config.yaml
image_size: 24
cutout: 0.25
orthogonalizer: "newton_schulz_5"
steps: 4500
Rows from block 2 of a small image classifier, named by matrix and row number. Each number is 50 + 12 x the weight over its row's rms, rounded and kept within 0 to 99. All counts start at 0.
Before each channel's rows are labels from the 100 images, of 14976, where the channel reaches its highest value: "strongest on" is what is common among them; "lies over" is the class under the peak. Only what is clearly more common there than usual is listed. The data: drawn human figures in many poses. In brackets: how many of the 100, against the usual share in percent.
# c30: last pointwise conv (model.blocks.2.c3.0.weight, 128x128x1x1), inputs 0-127

strongest on: blue trousers (33 vs 8.4); pink trousers (29 vs 8.1); blue top (25 vs 8)
lies over: leg (45 vs 2.7)
c30.1:51 67 57 49 46 74 42 51 51 51 64 62 66 61 63 38 74 30 53 44 56 49 45 62 54 37 67 42 38 37 39 51 38 65 52 55 75 51 53 63 37 53 76 73 40 52 54 56 69 30 39 43 42 54 54 43 35 50 56 56 42 34 66 37 61 50 63 69 51 48 61 60 90 62 62 53 36 55 51 55 54 42 53 47 54 50 54 61 52 62 58 46 30 68 55 56 55 16 30 42 43 57 42 41 37 49 41 45 39 33 61 63 55 27 44 50 32 59 51 39 48 50 46 38 46 77 41 40

strongest on: yellow trousers (40 vs 8.5); yellow top (34 vs 8.7)
lies over: leg (48 vs 2.7); arm (30 vs 1.2)
c30.92:38 41 38 59 44 52 46 73 65 40 62 49 64 36 52 61 38 63 44 49 52 20 59 50 54 50 38 66 52 65 45 36 53 43 57 63 60 47 49 31 33 68 42 55 28 48 26 29 35 58 44 49 65 43 77 54 39 51 61 50 52 41 27 48 57 23 46 46 36 70 50 63 55 40 41 46 55 45 51 50 60 36 48 70 70 42 44 64 28 39 26 38 61 43 38 46 42 37 58 51 55 44 44 25 35 58 45 48 36 40 63 55 39 58 47 32 34 55 53 43 40 28 59 51 41 24 57 49

strongest on: teal trousers (60 vs 8.6)
lies over: leg (75 vs 2.7)
c30.58:77 40 36 60 48 29 81 60 42 50 55 64 42 48 47 56 40 38 38 55 58 39 43 48 38 66 53 54 57 30 40 37 50 39 40 75 39 60 35 66 38 36 71 83 57 70 41 35 38 30 66 59 40 68 60 39 39 48 42 54 60 61 44 61 42 62 49 59 52 46 49 44 62 32 56 51 48 42 48 46 58 38 54 27 39 58 50 45 56 52 41 62 51 62 58 74 53 34 36 48 57 57 45 50 90 37 47 55 52 41 50 59 45 44 74 41 42 40 45 59 50 48 44 54 31 64 60 49

strongest on: blue trousers (36 vs 8.4); teal trousers (36 vs 8.6); star jump (27 vs 6.2)
lies over: leg (50 vs 2.7)
c30.23:47 42 51 36 66 42 52 60 48 34 60 66 41 52 47 56 48 55 38 41 49 59 55 26 57 57 70 41 58 53 40 55 53 72 33 46 35 50 56 28 65 42 41 52 46 72 57 46 48 51 36 51 57 75 58 40 44 45 42 63 52 64 75 53 36 42 53 46 40 43 72 53 56 60 37 52 35 51 63 54 92 50 42 55 56 41 82 57 44 43 42 43 36 36 58 62 48 50 36 46 48 44 63 52 37 34 63 46 52 44 38 26 46 24 37 57 41 68 41 56 29 30 53 38 37 74 44 42

strongest on: orange trousers (83 vs 8.6)
lies over: leg (80 vs 2.7)
c30.101:49 47 54 73 50 62 51 41 53 41 44 49 51 60 29 63 45 61 33 44 24 57 52 71 58 41 45 87 76 49 44 49 63 40 40 67 55 50 45 57 42 48 69 67 45 50 57 48 38 28 49 44 41 35 33 52 40 64 53 57 62 55 60 64 52 50 54 69 63 62 46 49 49 56 53 48 48 54 30 41 63 56 35 48 43 24 71 73 36 63 56 63 48 59 49 24 56 38 77 33 65 41 47 65 42 61 46 64 67 42 50 49 48 57 54 47 36 55 35 72 28 51 69 43 60 56 47 39

strongest on: pink trousers (36 vs 8.1); purple trousers (32 vs 8.4)
lies over: leg (62 vs 2.7); arm (35 vs 1.2)
c30.34:48 41 33 49 56 54 56 64 60 46 49 39 62 50 60 68 54 63 96 76 59 48 56 53 61 53 40 58 38 53 61 39 57 59 49 49 40 36 48 42 52 48 63 46 48 37 49 46 54 58 34 47 42 49 51 35 69 60 51 23 58 26 58 61 60 38 43 65 60 58 48 62 64 54 32 75 63 64 69 40 58 28 71 50 42 41 47 65 54 48 63 48 61 39 39 53 41 31 58 21 59 38 65 54 74 54 37 27 38 45 62 51 49 34 37 40 36 54 43 56 39 53 60 46 49 36 39 58

strongest on: white trousers (88 vs 8.2)
lies over: leg (59 vs 2.7)
c30.38:48 63 37 48 47 30 37 45 55 51 49 61 60 42 58 09 32 43 52 36 48 45 37 62 40 39 64 51 45 43 65 57 66 40 47 48 41 31 44 40 22 40 40 50 57 61 55 40 76 64 36 54 57 50 42 74 91 45 52 51 51 53 38 69 49 41 56 46 44 44 26 33 38 39 40 55 49 37 67 42 40 40 57 32 63 56 33 44 43 33 60 50 58 32 29 51 59 45 51 56 45 39 58 52 57 63 43 68 48 51 52 41 36 66 27 39 47 72 51 43 49 41 68 57 47 44 47 57

strongest on: black trousers (46 vs 8.6); lying (25 vs 6.3)
lies over: leg (41 vs 2.7)
c30.124:45 47 51 69 76 40 61 29 40 50 42 25 21 40 57 40 82 41 44 75 54 49 51 44 43 40 44 66 37 52 58 63 37 32 27 53 60 50 37 68 44 45 55 37 39 40 43 40 34 36 62 56 49 48 54 30 43 28 38 40 52 39 46 65 50 55 37 60 57 43 37 48 52 39 47 51 42 29 36 53 50 35 54 52 51 56 36 51 57 38 54 50 23 51 56 43 47 39 35 49 53 31 63 52 31 56 77 71 40 58 34 44 43 45 31 56 36 38 64 45 42 55 62 33 56 41 48 63

strongest on: purple top (46 vs 8.1); purple trousers (43 vs 8.4); star jump (26 vs 6.2)
lies over: leg (49 vs 2.7); arm (45 vs 1.2)
c30.90:58 71 28 41 46 56 43 43 54 42 66 34 46 68 64 48 31 48 74 42 51 21 36 53 43 30 51 47 33 52 37 48 54 35 31 39 42 58 49 45 43 29 37 53 54 56 46 18 59 44 56 36 40 34 61 49 37 47 50 54 48 61 84 57 40 39 41 64 49 27 53 45 21 41 50 48 42 48 28 38 38 50 49 60 56 60 40 42 54 45 43 33 44 43 55 61 47 38 56 54 48 40 66 45 59 42 27 43 45 41 56 66 48 53 50 38 64 30 55 53 53 51 54 66 13 51 60 53

strongest on: brown trousers (53 vs 8.2)
lies over: leg (52 vs 2.7)
c30.73:44 37 61 55 53 47 47 44 38 62 39 73 59 51 47 24 36 49 44 48 64 32 35 40 37 31 57 36 39 38 49 20 45 49 56 58 72 40 47 46 69 56 70 40 61 51 48 33 48 54 49 41 59 58 70 55 37 53 69 46 55 38 28 49 41 50 52 47 70 70 56 73 49 69 32 47 52 36 33 31 30 48 47 57 24 40 29 45 60 45 38 70 76 40 47 37 31 55 56 44 55 52 54 71 32 64 40 45 51 56 48 37 51 53 62 63 37 50 54 62 49 59 51 34 45 42 47 46

strongest on: pink trousers (43 vs 8.1); star jump (27 vs 6.2); red top (27 vs 8.4)
lies over: leg (63 vs 2.7); arm (33 vs 1.2)
c30.28:52 37 41 32 55 75 41 37 38 49 42 30 56 47 45 39 28 60 57 62 48 42 56 57 61 49 34 45 30 47 64 37 42 41 47 34 63 52 58 49 46 53 74 43 46 41 57 46 51 31 56 64 64 36 54 34 42 54 34 47 39 83 65 55 45 56 68 58 76 46 45 51 26 63 63 60 48 65 55 52 52 61 49 27 72 63 39 52 39 64 55 39 37 70 71 40 44 62 48 32 63 63 38 66 54 43 69 62 49 52 62 42 62 54 53 45 50 39 52 54 33 52 34 44 61 45 26 70

strongest on: black trousers (69 vs 8.6); black top (41 vs 8.1)
lies over: leg (62 vs 2.7); torso (29 vs 2)
c30.22:65 54 57 58 53 49 40 44 60 56 49 23 37 61 47 75 32 66 36 52 49 47 68 23 47 46 43 34 38 42 38 50 57 56 55 44 40 43 27 63 56 59 36 62 49 55 55 29 51 45 46 52 44 44 59 53 60 49 29 54 38 26 30 30 36 57 54 47 47 52 31 42 36 50 62 47 28 59 55 51 48 35 25 45 47 41 48 61 62 57 65 43 78 39 53 59 46 61 49 49 42 38 23 34 47 47 61 27 57 59 32 35 47 62 34 69 39 66 69 51 38 38 71 66 49 51 57 49

strongest on: white trousers (94 vs 8.2)
lies over: leg (81 vs 2.7)
c30.50:48 56 45 47 57 44 43 65 15 47 45 58 73 53 40 54 71 46 37 43 53 41 66 34 68 40 40 49 51 42 48 36 46 37 30 29 48 29 52 48 51 23 37 42 55 72 46 40 84 69 55 58 37 60 72 47 63 57 36 23 31 43 42 40 50 45 50 71 48 37 34 46 45 33 34 50 38 56 49 46 54 61 42 31 49 43 42 52 41 53 42 50 24 48 60 54 46 47 52 66 41 51 55 48 60 44 45 48 62 29 44 54 50 43 45 56 46 54 39 56 60 69 27 59 46 21 54 47

strongest on: teal trousers (61 vs 8.6); teal top (29 vs 8.5)
lies over: leg (52 vs 2.7); arm (25 vs 1.2)
c30.4:61 40 50 59 40 46 66 68 42 70 42 51 51 42 64 66 40 43 56 60 51 41 52 50 52 55 53 42 60 45 47 44 55 62 43 73 60 40 86 59 45 34 43 52 71 74 38 45 77 59 66 71 56 72 66 75 56 44 61 62 42 75 61 24 47 46 44 35 63 58 64 47 63 74 33 55 33 57 42 40 62 44 37 49 33 41 54 80 60 53 58 64 57 48 33 55 63 46 45 59 52 55 55 38 45 56 58 64 49 53 64 36 39 48 45 62 47 59 49 37 29 46 46 53 37 62 54 53

strongest on: green trousers (57 vs 8.4); red top (47 vs 8.4); yellow trousers (32 vs 8.5)
lies over: leg (73 vs 2.7)
c30.21:45 30 43 78 40 53 52 51 62 50 79 64 64 46 23 56 39 47 33 58 70 19 50 60 48 52 47 52 76 42 55 53 56 41 49 32 38 38 46 63 44 61 49 64 40 66 39 35 38 58 57 65 68 40 47 61 52 45 51 39 64 46 46 45 39 23 49 33 66 52 54 60 53 50 46 45 51 50 49 50 48 56 44 74 48 63 45 44 63 65 72 37 56 59 50 54 32 62 44 22 31 34 60 32 35 58 50 45 31 49 65 41 44 51 35 50 46 44 56 58 29 54 59 31 40 48 30 51

strongest on: white trousers (59 vs 8.2); yellow trousers (28 vs 8.5); star jump (26 vs 6.2)
lies over: leg (32 vs 2.7)
c30.116:56 58 52 37 34 43 57 41 51 39 52 61 41 58 56 46 48 44 48 52 44 46 66 46 71 47 53 51 54 35 19 54 54 59 66 38 35 47 39 48 44 58 39 42 35 49 53 45 75 71 54 41 55 70 48 70 49 45 39 46 72 62 35 89 49 28 50 43 69 48 38 46 65 62 40 57 50 64 54 47 53 48 44 45 66 43 61 30 30 32 53 53 59 34 27 33 63 57 51 64 59 37 59 39 49 44 41 46 43 71 55 41 51 47 28 44 64 83 43 49 75 51 50 53 28 47 42 47

strongest on: black trousers (68 vs 8.6)
lies over: leg (58 vs 2.7)
c30.89:46 63 33 38 62 47 48 54 27 85 68 44 48 62 25 44 30 41 50 33 59 35 57 39 39 59 39 62 51 60 54 58 50 52 67 46 49 45 41 33 25 53 58 58 46 37 36 46 47 67 50 53 53 41 57 53 36 43 24 64 36 58 50 48 27 45 65 27 64 27 46 42 71 59 37 49 57 67 79 46 50 28 49 43 56 62 47 69 29 40 60 45 51 40 57 43 42 53 49 38 51 41 70 51 49 57 47 40 43 63 59 50 35 71 58 45 52 61 61 40 44 52 61 39 28 57 62 50

strongest on: blue trousers (53 vs 8.4)
lies over: leg (54 vs 2.7); torso (27 vs 2)
c30.59:53 66 47 54 26 75 34 43 47 47 32 56 57 44 41 54 46 56 66 56 63 30 50 57 61 56 45 42 43 57 51 64 36 54 42 39 62 65 61 42 54 49 38 56 54 55 50 72 42 45 35 34 61 44 44 26 51 60 62 45 42 49 74 44 43 75 53 46 47 70 50 57 51 60 71 45 54 58 70 65 62 26 36 70 45 55 59 49 46 38 39 65 57 44 54 56 68 61 46 64 84 26 26 76 46 50 48 70 34 69 41 43 46 59 61 69 49 60 61 61 56 46 51 51 60 38 40 43

strongest on: purple trousers (68 vs 8.4)
lies over: leg (58 vs 2.7)
c30.43:82 55 41 47 70 51 48 50 39 45 37 54 28 40 59 63 37 43 56 58 41 18 44 38 36 34 51 41 67 38 44 58 41 47 50 20 22 39 62 39 69 28 63 53 56 54 44 61 36 23 57 61 37 64 63 32 52 51 55 65 43 54 75 59 48 45 52 39 40 65 52 50 54 37 47 39 51 30 53 46 42 65 60 40 43 45 43 60 38 56 35 37 54 45 57 55 34 46 65 64 41 47 52 40 51 21 37 50 63 31 40 36 43 36 43 49 48 53 40 57 69 59 47 47 65 49 52 36

strongest on: brown trousers (64 vs 8.2); star jump (25 vs 6.2)
lies over: leg (82 vs 2.7)
c30.5:69 76 46 33 34 33 51 45 63 35 42 50 21 79 43 52 49 24 54 50 47 41 43 47 63 34 46 28 32 15 38 36 49 43 50 65 49 33 41 50 53 55 66 50 56 47 30 42 61 56 13 65 57 53 33 49 50 56 50 43 55 49 74 50 63 48 56 58 67 66 73 52 53 50 48 52 60 59 36 53 61 55 55 46 49 35 41 51 48 41 45 47 37 44 39 43 59 70 67 46 64 53 51 55 35 47 74 55 48 64 58 50 54 62 58 41 35 55 53 59 62 51 64 58 61 35 43 37

strongest on: purple trousers (55 vs 8.4)
lies over: leg (64 vs 2.7)
c30.35:66 69 48 24 95 59 45 46 37 61 38 41 64 48 56 43 78 61 76 44 38 32 39 59 80 56 54 54 23 75 55 79 35 55 56 59 31 41 40 67 68 52 49 44 64 52 61 55 60 48 55 46 57 45 50 61 47 35 47 36 51 43 63 38 51 43 55 40 54 36 40 53 50 53 39 66 56 71 50 69 63 39 41 49 39 43 57 26 43 53 41 48 49 59 64 61 49 57 50 56 67 46 45 57 30 42 56 53 43 55 40 48 44 61 58 56 46 43 42 50 42 49 39 42 64 51 56 61

strongest on: teal trousers (44 vs 8.6); teal top (34 vs 8.5)
lies over: leg (55 vs 2.7); arm (40 vs 1.2)
c30.85:32 62 62 46 34 54 76 43 54 51 47 55 63 65 52 71 41 60 52 39 57 50 56 61 36 35 55 31 45 45 39 58 67 48 54 49 69 43 61 41 68 64 38 59 34 50 80 50 57 73 56 62 70 27 54 60 52 54 46 55 66 40 63 50 52 44 57 62 53 68 63 59 32 75 60 34 59 31 60 63 49 56 58 48 41 57 60 40 54 53 38 37 55 66 63 68 46 37 30 26 39 56 43 54 24 42 49 43 30 52 45 51 47 41 53 83 57 63 58 37 60 52 40 40 42 64 57 59

strongest on: purple trousers (58 vs 8.4); purple top (44 vs 8.1)
lies over: leg (54 vs 2.7); arm (44 vs 1.2)
c30.54:52 36 44 46 67 51 39 50 64 55 35 34 49 53 74 49 40 56 65 36 21 48 47 76 60 26 38 30 35 62 68 45 82 35 50 38 43 52 25 52 54 32 40 51 52 62 36 57 28 58 57 31 28 65 59 52 51 44 61 38 44 54 66 58 57 46 33 45 45 49 46 46 51 42 34 48 44 40 63 57 50 36 62 43 80 71 55 60 53 58 40 66 43 42 58 64 45 29 64 62 55 55 57 38 71 37 53 58 40 60 52 46 31 58 39 43 49 59 34 42 52 60 57 45 46 62 38 54

strongest on: pink trousers (46 vs 8.1); red trousers (25 vs 8.2)
lies over: leg (66 vs 2.7); arm (27 vs 1.2)
c30.12:49 52 55 13 80 65 49 69 34 74 41 39 71 65 60 41 30 62 51 17 57 34 52 49 57 35 20 50 42 45 75 52 30 46 44 30 31 61 40 52 52 54 48 55 57 36 39 52 66 43 47 46 56 44 35 66 58 36 56 45 40 57 68 54 53 62 49 67 57 43 36 51 60 22 46 55 58 37 53 55 37 58 61 53 61 48 48 44 42 66 60 57 54 71 52 52 47 39 57 50 36 34 44 45 48 51 65 53 44 51 62 66 42 53 34 61 31 37 42 34 52 44 60 60 47 45 46 46

strongest on: blue trousers (56 vs 8.4); blue top (34 vs 8); star jump (27 vs 6.2)
lies over: leg (51 vs 2.7); arm (31 vs 1.2)
c30.24:66 57 35 52 62 48 32 63 48 34 32 49 71 77 52 50 39 53 50 61 46 38 27 67 54 74 42 39 36 68 49 69 56 44 45 33 48 60 27 44 52 44 54 55 53 57 73 47 37 43 60 60 60 77 61 46 52 37 43 60 65 54 47 46 58 48 59 37 73 60 45 38 27 54 47 53 35 56 48 40 56 42 50 60 32 49 59 31 59 66 45 58 32 48 50 36 62 35 40 64 49 31 35 56 50 42 65 54 59 40 25 67 39 45 44 60 42 51 55 38 41 39 38 29 54 58 19 51

strongest on: purple trousers (61 vs 8.4); purple top (41 vs 8.1)
lies over: leg (58 vs 2.7); arm (41 vs 1.2)
c30.8:46 47 48 52 55 56 71 27 49 46 33 61 42 78 57 42 36 70 81 40 40 24 58 50 41 66 67 52 66 46 40 50 44 55 49 43 46 37 44 58 46 45 51 43 52 55 54 30 44 48 53 59 61 40 56 45 56 38 52 56 56 54 70 52 61 46 29 44 38 46 52 67 58 42 44 62 40 61 55 60 36 45 48 48 48 40 35 68 64 41 36 30 59 30 65 36 50 46 62 64 42 47 55 69 29 67 40 62 70 41 47 55 58 60 45 48 42 51 49 53 33 55 38 38 94 26 34 36

strongest on: green trousers (84 vs 8.4); red top (34 vs 8.4); star jump (25 vs 6.2)
lies over: leg (83 vs 2.7)
c30.20:44 33 56 67 25 35 52 48 78 41 69 45 45 43 34 60 38 38 43 49 64 57 53 71 44 36 62 43 53 55 49 32 24 36 33 27 28 41 45 34 49 33 32 37 47 37 47 20 30 62 52 47 55 39 55 65 53 49 40 51 39 46 22 43 58 52 76 32 43 55 40 46 61 44 52 46 56 52 36 37 46 49 45 54 48 60 44 65 27 53 46 56 53 41 36 54 43 60 42 55 66 53 62 42 54 51 56 37 25 44 45 19 51 48 50 44 50 35 59 44 49 34 32 56 42 38 64 52

strongest on: purple trousers (65 vs 8.4); purple top (38 vs 8.1)
lies over: leg (59 vs 2.7); arm (36 vs 1.2)
c30.122:49 56 42 60 45 76 46 51 45 43 55 66 46 60 63 65 55 69 56 52 60 42 47 37 61 71 25 33 64 79 40 64 35 22 35 41 34 61 53 29 58 40 50 29 51 51 39 60 38 58 52 62 20 60 58 64 27 50 45 62 51 46 56 36 35 46 53 49 32 52 35 45 36 44 45 48 33 42 49 41 27 47 61 54 62 46 40 53 40 61 49 48 55 51 34 34 43 38 53 63 58 74 33 63 52 46 59 45 56 18 45 44 50 40 56 59 40 42 32 52 49 59 42 67 47 30 50 37

strongest on: purple trousers (49 vs 8.4); white trousers (35 vs 8.2)
lies over: leg (47 vs 2.7); foot (41 vs 0.8)
c30.93:35 47 39 49 51 55 28 33 66 61 53 75 38 43 60 46 68 40 57 40 54 61 60 54 62 56 58 35 72 51 46 51 47 44 37 37 32 51 42 49 74 33 25 40 63 53 40 59 70 44 54 49 40 50 36 57 45 50 44 58 42 46 55 69 51 36 36 31 40 46 45 49 36 53 48 37 34 49 49 28 31 58 61 26 65 62 54 33 44 44 39 69 37 42 84 54 39 41 59 54 41 62 56 48 44 62 63 44 63 42 31 42 64 52 70 42 47 46 32 37 76 55 40 50 55 28 40 36

strongest on: teal trousers (72 vs 8.6); teal top (36 vs 8.5); star jump (26 vs 6.2)
lies over: leg (71 vs 2.7); arm (28 vs 1.2)
c30.96:42 62 60 57 40 41 60 61 72 44 54 45 45 66 47 67 57 45 52 55 41 48 50 49 39 32 53 43 69 43 32 50 34 36 34 59 50 75 46 66 17 41 63 63 61 42 48 34 63 44 51 60 37 49 37 35 29 48 52 29 54 38 52 57 37 45 48 51 41 34 43 55 31 26 51 50 58 54 68 30 69 35 46 46 44 34 78 72 65 59 47 52 68 58 66 29 56 64 54 51 30 43 53 55 42 38 53 55 50 51 69 47 55 40 66 64 53 39 39 30 30 53 56 63 39 56 55 67

strongest on: blue trousers (64 vs 8.4); star jump (42 vs 6.2); blue top (30 vs 8)
lies over: leg (67 vs 2.7); arm (29 vs 1.2)
c30.74:56 37 38 52 34 43 45 44 52 51 40 47 63 67 53 51 43 63 63 57 41 57 53 38 34 31 26 57 53 50 63 45 31 53 55 84 71 74 58 47 33 60 56 56 68 52 33 41 55 38 45 62 55 54 51 55 34 41 58 71 51 52 47 45 30 32 42 37 55 51 49 51 44 42 48 50 39 42 55 50 59 53 46 51 45 56 93 72 52 74 25 52 35 55 75 50 34 23 48 41 39 56 48 51 40 58 57 51 55 37 69 59 36 57 52 67 52 58 33 50 34 45 42 50 47 73 53 45

strongest on: orange trousers (82 vs 8.6); star jump (33 vs 6.2)
lies over: leg (73 vs 2.7)
c30.49:44 38 32 60 34 64 39 38 63 50 53 56 52 61 42 48 53 64 43 60 43 54 43 60 62 70 49 53 68 81 43 49 36 53 67 39 41 49 36 38 36 48 57 47 46 66 50 54 54 69 52 77 36 37 54 57 15 57 66 56 47 60 33 37 62 70 49 47 52 42 51 26 55 43 57 27 61 45 60 29 52 66 49 59 77 49 43 50 40 65 37 38 46 52 62 61 66 38 50 50 61 57 43 48 56 59 41 59 38 81 61 57 62 74 63 44 54 44 51 70 43 68 55 43 57 49 70 40

strongest on: grey trousers (37 vs 7.8); red top (34 vs 8.4); teal trousers (32 vs 8.6)
lies over: leg (58 vs 2.7)
c30.105:66 90 38 39 26 38 61 58 62 45 57 36 48 67 49 57 57 34 41 47 27 54 48 29 60 73 54 51 54 40 37 40 61 55 53 58 67 62 74 41 47 47 44 41 53 51 53 25 53 63 42 35 43 66 39 32 33 63 44 33 47 55 60 60 72 56 37 46 55 46 59 52 59 57 43 60 58 67 41 50 52 28 36 37 41 47 40 45 50 31 53 28 51 44 49 52 69 53 43 62 50 39 32 46 57 76 43 48 57 43 74 58 74 56 54 59 51 53 44 63 68 55 38 64 44 43 39 38

strongest on: pink trousers (57 vs 8.1); pink top (38 vs 8.6)
lies over: leg (61 vs 2.7); arm (31 vs 1.2)
c30.76:43 54 53 52 34 69 64 56 39 57 41 47 65 69 62 44 47 55 61 49 35 30 43 41 87 53 49 54 41 38 39 42 38 68 33 45 39 38 68 50 60 49 53 36 47 64 53 52 28 65 44 52 44 56 58 42 43 39 66 67 51 36 62 39 56 43 45 47 34 65 42 46 38 65 87 40 60 57 49 56 37 44 66 48 50 25 55 45 40 55 41 53 48 45 56 27 55 42 34 27 42 27 39 77 51 38 48 53 46 42 31 45 49 40 42 32 35 62 47 50 45 43 56 36 63 41 25 55

strongest on: white trousers (88 vs 8.2)
lies over: leg (88 vs 2.7)
c30.41:32 51 68 54 72 43 59 46 39 63 56 60 64 61 66 53 33 58 51 46 34 48 57 61 49 72 48 53 50 27 51 63 63 59 45 36 40 64 45 48 50 41 75 49 56 45 46 39 72 40 52 53 62 68 48 68 55 34 55 72 46 69 72 58 60 47 65 32 25 53 60 23 47 62 46 45 72 47 51 37 55 58 45 47 63 51 61 44 27 48 41 43 38 17 58 31 42 63 43 45 53 41 70 50 49 44 47 50 58 52 57 37 47 55 49 40 87 61 57 39 37 37 49 64 50 61 53 59

strongest on: yellow trousers (59 vs 8.5); yellow top (35 vs 8.7)
lies over: leg (64 vs 2.7); arm (34 vs 1.2)
c30.112:37 33 42 73 55 32 59 62 65 34 48 51 43 45 58 74 64 35 42 37 34 40 55 48 47 51 77 69 40 48 60 54 47 43 27 21 51 48 30 49 37 39 41 51 47 44 37 37 39 78 45 68 62 46 49 40 48 37 50 41 52 35 30 42 48 50 43 46 49 48 51 40 33 36 36 44 47 39 45 25 27 58 43 39 35 58 69 46 34 54 58 59 65 36 55 63 60 45 51 46 38 49 44 67 43 37 25 48 29 34 42 46 60 47 29 57 54 35 46 32 48 60 44 44 40 46 58 34

strongest on: orange trousers (88 vs 8.6)
lies over: leg (87 vs 2.7)
c30.63:47 51 44 53 52 44 38 37 30 57 59 44 65 43 47 60 33 56 28 53 54 66 48 45 53 41 66 68 31 50 56 46 53 47 43 60 68 52 44 58 54 43 34 40 43 44 59 50 51 84 66 52 37 44 30 70 40 62 63 45 55 68 36 36 52 16 64 61 45 37 50 34 45 56 53 63 59 52 31 60 49 40 35 60 56 46 45 34 56 54 47 60 70 84 83 47 45 50 38 66 47 31 49 55 36 49 68 47 73 72 52 50 47 65 51 52 52 70 59 47 38 52 57 47 55 36 58 63

strongest on: orange trousers (41 vs 8.6); orange top (31 vs 8.2)
lies over: leg (43 vs 2.7); arm (33 vs 1.2)
c30.30:28 55 33 63 27 56 72 74 70 69 62 52 56 22 10 65 58 43 37 64 46 43 47 36 37 69 80 67 50 50 50 63 44 52 46 38 33 49 56 43 55 58 38 44 51 66 49 32 47 27 43 39 57 52 72 49 43 44 54 38 18 60 58 50 56 67 47 57 59 51 45 38 41 43 32 58 62 39 49 40 53 49 45 38 55 55 36 55 35 53 39 43 49 54 52 61 46 32 53 71 50 68 64 35 41 63 48 43 42 61 60 50 53 48 61 55 39 41 51 44 52 56 60 60 39 51 56 40

strongest on: purple trousers (68 vs 8.4); purple top (31 vs 8.1)
lies over: leg (60 vs 2.7); arm (31 vs 1.2)
c30.79:34 49 37 56 33 62 50 54 59 46 33 43 20 50 70 57 59 57 64 42 27 37 46 44 61 56 58 30 59 62 51 60 54 54 42 46 53 36 66 48 50 46 61 35 35 49 48 60 44 49 43 61 46 87 54 55 48 38 41 50 34 31 66 43 37 54 19 47 41 35 36 55 36 49 43 47 59 63 52 58 43 53 47 41 36 42 39 46 39 60 45 36 66 35 37 44 50 47 54 68 74 41 57 73 28 32 64 71 55 35 31 55 52 37 42 33 47 42 38 63 55 70 53 53 68 36 57 56